Rows from block 5 of a small sound classifier, named by matrix and row number. Each number is 500 + 40 x the weight over its row's rms, rounded and kept within 0 to 999. All counts start at 0. Numbers have three digits each.
After each channel's rows are labels from the 100 clips, of 14976, where the channel reaches its highest value: "top examples" is what is common among them. Only what is clearly more common there than usual is listed. The data: struck, bounced, scraped and rolled objects made by modal synthesis.
# c30: last pointwise conv (model.blocks.5.c3.0.weight, 320x320x1), inputs 214-319

c30.69:547519496440446476511459443498510513522499495442492538493507527478431506502521453460472511512504464549494588408473620510525532521470576490496514491480565542559504379495464478496543478508478488491440549575471468439542511471492491545566507508555473441449545541521516480543457420426533476502494607455585481566507479617434
top examples: scraping

c30.237:449446423447456527440554473510536474449480473531450475463388476483439501424533408412403547454523487517483532506476413449608586472485560483587526458457468548442420518460457457498510531530520611460470478446428465433580529562467493506456421415474490451384584483454423507548473494462533472452554548474529563516472443586520
top examples: striker: soft; reverberation; text has "room"; text has "reverberant"

c30.251:491527503470497528521565524476492470557440520489510475457537537528470531501452504562507574508565502521512441536457440511486450448499504497490575543539460604481488448511528500532487445495501578517494494536513494542590476486490457488464530524456518531472468407491507511454469490513529552480590463480421493497543473497491
top examples: reverberation; text has "room"; text has "reverberant"; bouncing

c30.103:484461536461519440519533458514466524507589437511504504460525555408471484552483543458482437454466544525509591479482538461495369482519549525423471440546552467556501466565499483526547411496529430422480505562420510454478619504457453526506483515476438484523560543458554429530483549470561519484392511449479503543487495530462
top examples: one hit; reverberation; text has "reverberant"

c30.4:423442438466435458458525520464489436489476467516423441457437504451460488446459402421427550465449463515451500430434499466585521450525547486516548455482463545434369583517397428522528489481473534470447436425458447418577537482410461476454378459490411466400536450439493439525453509436539467451496496418471566511434434516444
top examples: repeated hits; white noise

c30.257:504512482435472438493531459513459439541580463465434497455461520473428502458534456421497520486499505508479561471457543503556453472489594466534516451452535487525493431530487458474540487514512508469504538499459463470529576540472463531504465454536462452464572567488480441541463516467519512459427538446505491541510462591453
top examples: rolling; reverberation; text has "room"; text has "reverberant"

c30.77:452450470395483484488479457495499454477502454519371458465447518462457435479486415439444494482519506534455508492459509506585494502464611498493490458438486503495441507547439480550542448486488554557449506493466401483560536577428470486469447453475465463446619501478493446530464519486542469464480554448530564506472431623483
top examples: striker: soft; rolling; reverberation; text has "room"

c30.319:452426518503557530564497568479487501502478572560507504518498467571586431524537522512518424542568483409546559531603574467485436556508535478494393524464542423536533555474503646501458505456488440588611544539543540512443495543544580468498492468517622423526526530478468627489517510499411450521513552528529521512413490546632
top examples: reverberation; text has "reverberant"; one hit

c30.161:475487460487426474505477500474454455540464485485473504528424425474492459435511490484468493454518509509495568509480544383513486427542487502513476485507534474540475456486470500497464501459497500521481515505527508478526454479469470531488501556495508425452505563490501468506531479453460462468489522492481465542454487530480
top examples: striker: soft; thin (high-pass); white noise

c30.131:504498462407472510467585491488487475537567468459421482484467539425410442467461485468441551456496506513430494472456501463554436466460545483428519502477494545520486549533464447505526473495558549452430469473446524494566606575456438541480460472483441449440543457494442473525427536530533509490486518457480540528440443557432
top examples: repeated hits; reverberation; text has "reverberant"

c30.139:665667504538478556538447454421464528542481477505520624475528525451566470526496488504589551479457490534490502503532536485507518537475487430515566517526590529615542443500519510472506458514522484464537580528452537472524522484570531523525520518570523459526531480535499540509446465543511481543481541547514460526575563549503
top examples: scraping; reverberation; text has "room"; text has "reverberant"

c30.267:523471464407481517495502429493484454498525439478420497484486524445409425497475486448401460438506485484426583436439605477550398506451552485444464466454541472532517513489429455506504438463509488469452516532431421447530536537389470490480484443512438493449519544469487464519400518510490472438448576378475513521401453552404
top examples: rolling; reverberation; text has "room"; text has "reverberant"

c30.308:551504526499442410482494457494491475482522426531485530491490517420494468495505445391537411468461550483514491475550604433492410531533491524486451414483594450548517454532422502471479412489471403483495554569454478430447571489530492495500454504497523497483517537454565517518501480447519501500447532538475450554523516541494
top examples: rolling; reverberation; text has "room"; text has "reverberant"

c30.311:563546529528472526534501470479527475551557481455566552510539543477454521515453464505477528483484434482471504467490495505485493494450555502553539496475494554524491527497494474496527502554481524522446544501499516469540516497508464462520525500511456477509516475511428471540465506503533482448477551522522497513478498521426
top examples: hard striker; one hit

c30.104:539552447467469472483491480503477439563518501481513518483510530493456453464427417497450497432510529561484439470424445409506568437521537522528509469516489493508412477573371445541520502439439500480451492439509500434526515530446414508505449541534428528493492405477478411546487522454569510386526487433503498509528460506447
top examples: hard striker; rolling

c30.48:423452501433495539471488469493514451499487478464392440474495493419445442491502487492419462489534489524465525455434512466567435479496557525444486499481495499460443525522462471572519443462481532492444461465460492481533498472398470512502462460474485526478558544465483466534449501486562474447426549386494583521502444549429
top examples: one hit; striker: soft

c30.229:505536459464436470498464530522496533529465491477460500507463449496449486449470429499468443492504509484516456493446447492510533450504462528527458487515563495534474487487442478552502538447423525541491507444533450488467436472479471496500495486542482470381451450511479471508487512453474463447506528438518544476470450485488
top examples: rolling; steel-like damping; text has "noise"

c30.28:493514494485402496493472515456469477534478516523464502470461403525499390439500476514506452498537519468496523526496510421438469465506520467513430517488528477560472493482482507512490505442423513569519540470529501504516455524507489444526460544507528428488505505515515497481500471500494448473502522494488513492466507535492
top examples: bouncing; thin (high-pass)

c30.260:534502490498518466496503451474524498495523508451477486458541508564489535527560488453520537484444452492435491464501534511520507517394499466504555487509520592547513477463480502462469421514498531497464509481455479476539462519485502474494504521512496517492520527476502489541423442493490499525507539511552511464515542506484
top examples: striker: soft; one hit

c30.252:485488483446531477497533428498509522486478455457419494495443452471414521457537459500398512510456496422479556436401569488499533470473491473536470524442519490532509499421488418521459513504511553444398529477477433506502463500411457494516509550510440518517479510529502438496507443520420537378546549454482463451527470539487
top examples: striker: soft; reverberation; text has "room"; text has "reverberant"

c30.158:490534537561485524513540537461474447468446512523486484440538518541550546526577467474601520552560481407522455518565432502478444479468496418465528528455494535500477468455471557400468509504562551581553480491502476524479513494547574451552500499452550448424516469510502557413463582444418453562541466538466495407469573449553
top examples: one hit; mains hum

c30.82:627595559563504517606502511517525552555534507529578619526547567490524511540496517542545512515473482514467523458524535517454520560505504508514523524551551531561552473526460501514494508541472516507526547546512595501480485456560495537567552528552483492492473460510503503513490451489534520525501519542552442544537538495473
top examples: scraping; reverberation; text has "room"; text has "reverberant"

c30.219:498532412439449421480549495520442433534581481469432483487422556462419458416445429460498566510570565535494504489482488507533483472509560476552570500433425536470467486523512460537544512520503571507490509438469421480567560621434428496462487502484471475433554479476423466569466563527561500484508534450513485491459411584470
top examples: rolling; reverberation; text has "room"; text has "reverberant"

c30.10:519500507475428474490510542481471498486555519532472476471466457488509476461468465410503461474464597495569327535519476480506563486601467557613496400533499469513504562602468513570565520441393477481557537493509483438419509472468434462421421483565483467420556411506535469524578623454538469473573452431476592540549430450531
top examples: bouncing; size: large; rubber-like damping

c30.169:472459432411478526472508521493512453482517479482421470477475481487426439456440402448442479494505488496467482487467458451574550459524538488491480445451487554463414594521421461553504532475487561483459492400442438433527486522408447447470410445497464466445543425502458454534488541476503463429560510417477580487438396558466
top examples: repeated hits; white noise

c30.135:490481479445498485494544455497483453467481489468460503461479530544443541523559465449470513459460503495457512430455554493556448491433510462465500499491500549543510483465501484480501445489500536479475503478430467465497494514456524512513493474493471546504520526482534469536427466471487499502473521480508482456530474529470
top examples: striker: soft; one hit

c30.107:500507420484454561455475521478537468511501481509504491467487525529476429451494388449466534422492577542485548479452555395562480410525538530490491469497510505509407554541406473522532446429434590495455505499450457418539421493478419478480441503529495460416553516461496455488491516502557471452589543466450556554486454541468
top examples: reverberation; text has "room"; text has "reverberant"; repeated hits

c30.310:493504460410453519549511485453511471577551499472434488494493521408414409494404465494496431503546493541482511457473516491515453461460555508422453520437506513525479477549463476566524509487502534521454543537491472500552589549437465512519520484518476482479488489530472467544509498534528541488445576469483497518427454594475
top examples: rolling; scraping

c30.30:518556526462513409506490439549529510486507439449513583497473483453422526486512453441488542437449519485510480446499506479534573507468538463522559462486566508554488477462454468476532469566456500484484535502470501460540508497508484543507453445553466465428525527501466475522453462463543470507504540477535482598520495580469
top examples: striker: hard; reverberation; text has "room"; text has "reverberant"

c30.223:479498421418484492463439488493551513456440484509443499466469455524485469437532429438440522469479537513528500508465438488482691494518538478671529456464482505449409560518465471509518567501495584511528488399469464435517519555469489522426484487550478516464512466509476470496507527488450492434567569448496533472477423536516
top examples: rolling; striker: soft; reverberation; text has "room"

c30.273:546548516524498483533524408503514545530581479429504530486470539483469512531505448497464532486442506496410551398456585514528551542468532513523517475444637528616535433483443468504474564522426476426439613503491487466510467500521485542571502501600477501492531496582536448539430383486488484476512585518580396515566530556468
top examples: striker: soft; reverberation; text has "room"; text has "reverberant"

c30.167:514507480541524595474398439480448509502514516534421489496478503457503450501462555548556420521538504521481514529482536500491443494442439446472473574554516542471461494521556484488530487503541511524528512482480489579433600460565496527518524539460491458521510524520543488463508566577550499521457467556457496385490590452522
top examples: striker: soft; one hit

c30.280:470423479393519441478469451494482452482479487471452480425478508444418489501494461443410495518542470510484525442445519476628458469468580470502529431477500536465430486513435518514591508532498548570510487468490440463543502509418490457476448443466486517432612560455497470536487513428577471451471519380509578470436423563501
top examples: rolling; reverberation; text has "room"; text has "reverberant"

c30.293:471410522533529535535488533524471541486509523501522486481491441539563462525460541533545407603580462471497541511574541533529380551464506492494463486496502491558551579483542610464463500496500422602580511544555517557454548551553583474466475434439594479489544544472455604442513470485467478569466542528496520489395462539549
top examples: one hit; striker: soft

c30.248:553559500574485559559460505497530594556505472538548594499539547523548471517493530539528514501484452531501516476476459476428542504510503515493560534562541519549514477519488477497495529506518533494493535490497524496502541402561477545558529517522475486499459471553481492537487491537536526511528527549534421537500551496503
top examples: scraping; reverberation; striker: hard; text has "room"

c30.128:481473520527454498459455456441430470480440496527502434499490510518507443487511464516557418511502529434451495499502525427484438467437434455468445516528519466489488520471497499417469435447496510501524518465454481508435513461564536457482487566452532498560450455478566544369437495494438533552474445537419485447542567468506
top examples: striker: soft; scraping; white noise

c30.279:455471475434452476507464504484476455480516431484492475426484520432438496493448441461449525492523466547451477387458466458542515442478552503518551468526436582444409544527427459512546502482510504482425473458474464450536468474421459457484429485493420513466572431490471440505468518436548482467481519440489570509455453539407
top examples: rolling

c30.250:509503485384485455441538482510514443498559490441417488475490534445448521477518444377485517512467521458483487461472557526582468487543582491517529449444515519521518482530503469462520370566457515510516502531425429458507528570422479482452444425492492480420620550468496489543484518417508464491471525411499535541501437586469
top examples: rolling; reverberation; text has "room"; text has "reverberant"

c30.95:448461446430472438493488514509442455502548474477373464465418540473467499477490449449468478479497564472522452508489458522572540495537562479567530405464418530444471527597461497503586501546405498515536452453506422477527525520427445419464426454498481491363625468452472477518531543447582446435551512421504566523451384580487
top examples: rolling; reverberation; text has "room"; text has "reverberant"

c30.238:502466499453499569474526497499477482522510505472458477523531537528453474477520458504510537496510463494443516444441529505527411477524509481420524524473530543498467569488468443534517464481503505482441516498458539490467519507499507524478479518496469518483506541499468468487466505536484493465507499507476550479472511525476
top examples: striker: soft; one hit

c30.258:507522536524492491486495519484469481427484493512468489449472477519531513531561442508559508543522517375497428507526497511471444450455454360458511537498472514442492503438497541432434468483475494559526431448469496502497492515544521397510479514429547499506468481486546566426444484463447458525533384567439498410494536426526
top examples: scraping; striker: soft

c30.313:467468504438562562477464468491517495517461507481438507460519529500480475566515533472450461550601478484492580482493518526553436506491561459481490514482503520477452553553515501556537468481541528604469458507499451554511483464447501432474461450465499526503548533452494511500481474536520483475513538411464552537441424515511
top examples: one hit; steel-like damping

c30.72:440385532474587575472500509439470504520465515517413458457476502515505497538506547542457391583608517530502510520499437553508479473551507525482436548477435424423498532567588524489522573473575552611476431428539464605458499546442532477497508521428515501512538543439494493473491479571502554491526446417486499505482453503509
top examples: one hit; reverberation; text has "reverberant"

c30.16:502514468484442494450459568444464495504509488544512533450449527469521448483475437426491453469472579504548362527515506491514541488575484527548512384570518540493466561613469526526567484492427411464551481556499463444441482524493451462434401459509465482403497397471528456526546589458542439464557463514467608561539482419492
top examples: striker: soft; large; action: bouncing; text has "noise"

c30.5:556612537570512527507430448456484479529480433529604567483536494427485447478432484530516490471493513485487491498452488455419469449523486496478556547569535518566504509517466430514488460496487461460480559502462537485445559441494453529517524532514430539511460462503507451517508484534481523463526488490438430531498535495493
top examples: striker: hard; scraping; reverberation; text has "room"

c30.12:500510447512473430461507405499443431523520416497468459441467486410469493457486440453452478482411524506434519473475533453510440501497494494484448500511542463506496462527475421468529459482551432428490513466399442450479579489448459500477443488528406492523525523459561400491436496483540489441417471484503485541521510494447
top examples: one hit; hard striker

c30.157:497483508523563492487546462525453465510493442458525512496554548438474550538513503450435492547488477499453492471486526525537535565476553450532510509497502503512524516534517486462508515582448476514494495539488454503503556516465483461455456495507501536512548524468471510538487470464502512447439515438503500539504451575465
top examples: one hit; steel-like damping

c30.294:554549497469439413451589566517493483484536517450502470448508523576479569429530399467566588516497565515535379529476492519496524435534441462455608500505513599494475460500466465485448506522484554467502475487465486454567447506492498494462456466472472481420441420452530516476506559396459480484542445527439493565518528487453
top examples: reverberation; text has "room"; text has "reverberant"; bouncing

c30.220:513491474511516533482546511496483492477504505497536520480537518529519542488566536489468483511521489474484513497493489506521514519446531508504497507496522486505506513447486523505504469518540525518508487513488543510495514488509483464494508460489486497529523505498467521529472513499513490513497522491496491466497456516521
top examples: hard striker; one hit

c30.111:458482485440547393470497434540488473470543499433435492477467542461451521506517447456463526578491460482489534448537560559573487552415650488553506431453539521520503424500470540470500509552491508576549514548512464492536511572459537517484462480498545498439587610487560555581454449425514477494466600434590498542539463711495
top examples: rolling; reverberation; text has "room"; text has "reverberant"

c30.24:487515460482461494404475532446423438515503507538475477457515503474487463473479408398497529488484499532537390482491432423553557466579442516508541410551444534431438563582448465493502483463463468459507413497486496405501488513476414475433374464467442465438498389467527468472514571440522442455489408504448613514511471425441
top examples: bouncing; text has "noise"

c30.289:452438449403513573499513482511520475533520498447420502538495533492450448524523512461426459536523511477444531431480538463535425488517579511430441495421502467520475569529511461530526458468503544515440523510494511530501476486419471506517459448490478495480539569447478481509452528526540527453528571411460554552464436582443
top examples: hard striker; one hit

c30.195:527557440542545476471464453511485416484468479469557530473578493453513527516520504468475515503501456479472472496435531492464490523452508475515498484563502512505533467459525447413435469519484497470500514479501539535491524526442449472490464484526463577534475484497517455504487498516456506453471506481477431463472522478488
top examples: striker: soft; one hit

c30.132:545517463501479499493506514440474469525453493506492550503552491485529497489546456492523542498501479464501486509544457500497465483441462449531549520511500552519487480474502520478457507496540464494518499426494495497451523441502519433455472470529479559511460447471491529451500507491494498507493468507455482460505475457526
top examples: hard striker; one hit

c30.183:477411564420522523488477540498445480512502525506499477515475447515491467525474579466481380492547544508535535539496550464468493498540488486512407439498449422504503553516517499593547526434418490524499502520520559488454476502479464456503460449487492510514473502476449464502543497526517463472501526471442568524417421477495
top examples: scraping; text has "noise"

c30.276:574602531443495471518517502512528505486546531486532562493528463492513462511491445453519489516524547495512525457532648510501510513534547524458531475448759500737598486467437518503506451527479455535519641569448529504503472519521563539493498485565572501541540548507508503517452384488523457555491660536478466596542505602550
top examples: striker: soft; scraping; reverberation; text has "room"

c30.211:522533561578493486458424476426412476496503448551532493517485502462561479481469495491510479505456506456482464497461511499463476521517456481440444533571523467506529486530497469453467482510450394448500527535464536450477477415549448505522527535537502509499427511511550446494465467543459510509438439511476442514528564454481
top examples: striker: soft; steel-like damping; action: scraping

c30.315:457446463372480434486467449536486457490499457466467484442471479461401544517513436419455473468544500550496565470431519487553513489429606448534494434511504517502437449525455448495566483532492480501474483495457456465557508508411492475496424449545469498473611562456514482536492525409572466446449554398563523527482425637474
top examples: rolling; reverberation; text has "room"; text has "reverberant"

c30.287:543538468484411486420531531453508447479535514509462519531453483513533447478478448440531505440509629513542382561495529446517528442610482558602517443467495505519501563619464478546552479435402494452502502561491503433471515509513430481467425463514481471422547389480504456526539582441519474508547482508457592561505518491521
top examples: bouncing; membrane; pink noise

c30.192:600559492527508510537478524575503519565477522477603569569545515500500480496421533629507525473493513575518498492446468495454495466569481583448552565578473536534498523542470433592515556420516526384447529569589595536447497412490403517589589586503427517465461488609436413511529495569543521475527465541461505557481553440472
top examples: scraping

c30.149:514511497494557507456548482483545460534513533500447482475560578519489476525469510552540490622618483494488410544522491543466482519500465469469553566522447548442500497545572517495463479532506550606509445515492488565488587529494544452490523518455547538539485461490498591466495542511507534505576462507478484472483500500500
top examples: one hit; steel-like damping

c30.318:510497439433513477487506480496500435471442467466483503490466460477438477513523453442454509444457464486490520470440498442580503491501562426511523457490488529482462563484429453497540488500481500456441487508467444410514453467443502445455464461462474501464571532479431463508435483462507451455459549475515596583454439585470
top examples: hard striker; reverberation; text has "reverberant"; text has "noise"

c30.173:508506434452438525510515459454497464532522415473444509496429502408424467466465421496474522471521518517462478453421493461547494461479533482500503537470502511508480522511493416486555506507509529440440497474472468480532546511436468517515458487529441439433541502522462470526450543499543478444481492457529534533476472568402
top examples: rolling; reverberation; text has "room"; text has "reverberant"

c30.127:521528501489383448455457513466442464515533495560503547483440472497530453419473450386516439441437572443509455492485505479507510522546464488559441399530535423521519502554451515506492490491396423470497534532489505419460502508506475420452402472536474436452523455449522471540511562446501419482562471460484531506508495498478
top examples: bouncing; shape: membrane; pink noise; rumble

c30.295:444470439463452486455503517474505444519486493532443466453457483445451449458478396473462496492517511525494490440477454427559545413510523509487498491437413529427409518568431462551538522437455501515430428474437434491526518509418449484453416465489431498435523450476447469532495506493529446463496498452495597518429459535417
top examples: striker: soft; repeated hits

c30.90:423494434481488507444461522491510516511500478560436470488453479494477468434537456408473483450501505516486484500482449458511569454498479521543508380518469484405424524481484505523532495502493549456488466418486433482499430525477475552480424502512466488473511460526475448536498507426516444497513520461534519522533493500490
top examples: striker: soft; reverberation; text has "room"; text has "reverberant"

c30.172:476484458414476495457495530508500441487507486537452475423468495513460479477419390441456529470521512559491487470483473444582535418520543524514517454492469573471438585570444447529570518489498539542491465434486449453562472547420442493472408458503428507431564449456448454487476508492536481453535502442477629533431406547443
top examples: repeated hits; reverberation; text has "reverberant"

c30.45:527554502564471477483477490467480491489460506538558528470514498469538494478538467444555480520455584450476459504532600486466438526482510462417500468488545461563528461489503522452437464479453482490519548507474501491465551467569550513486503525507530530550510522502539520508506482491462519536523541601448448556545565540528
top examples: membrane; one hit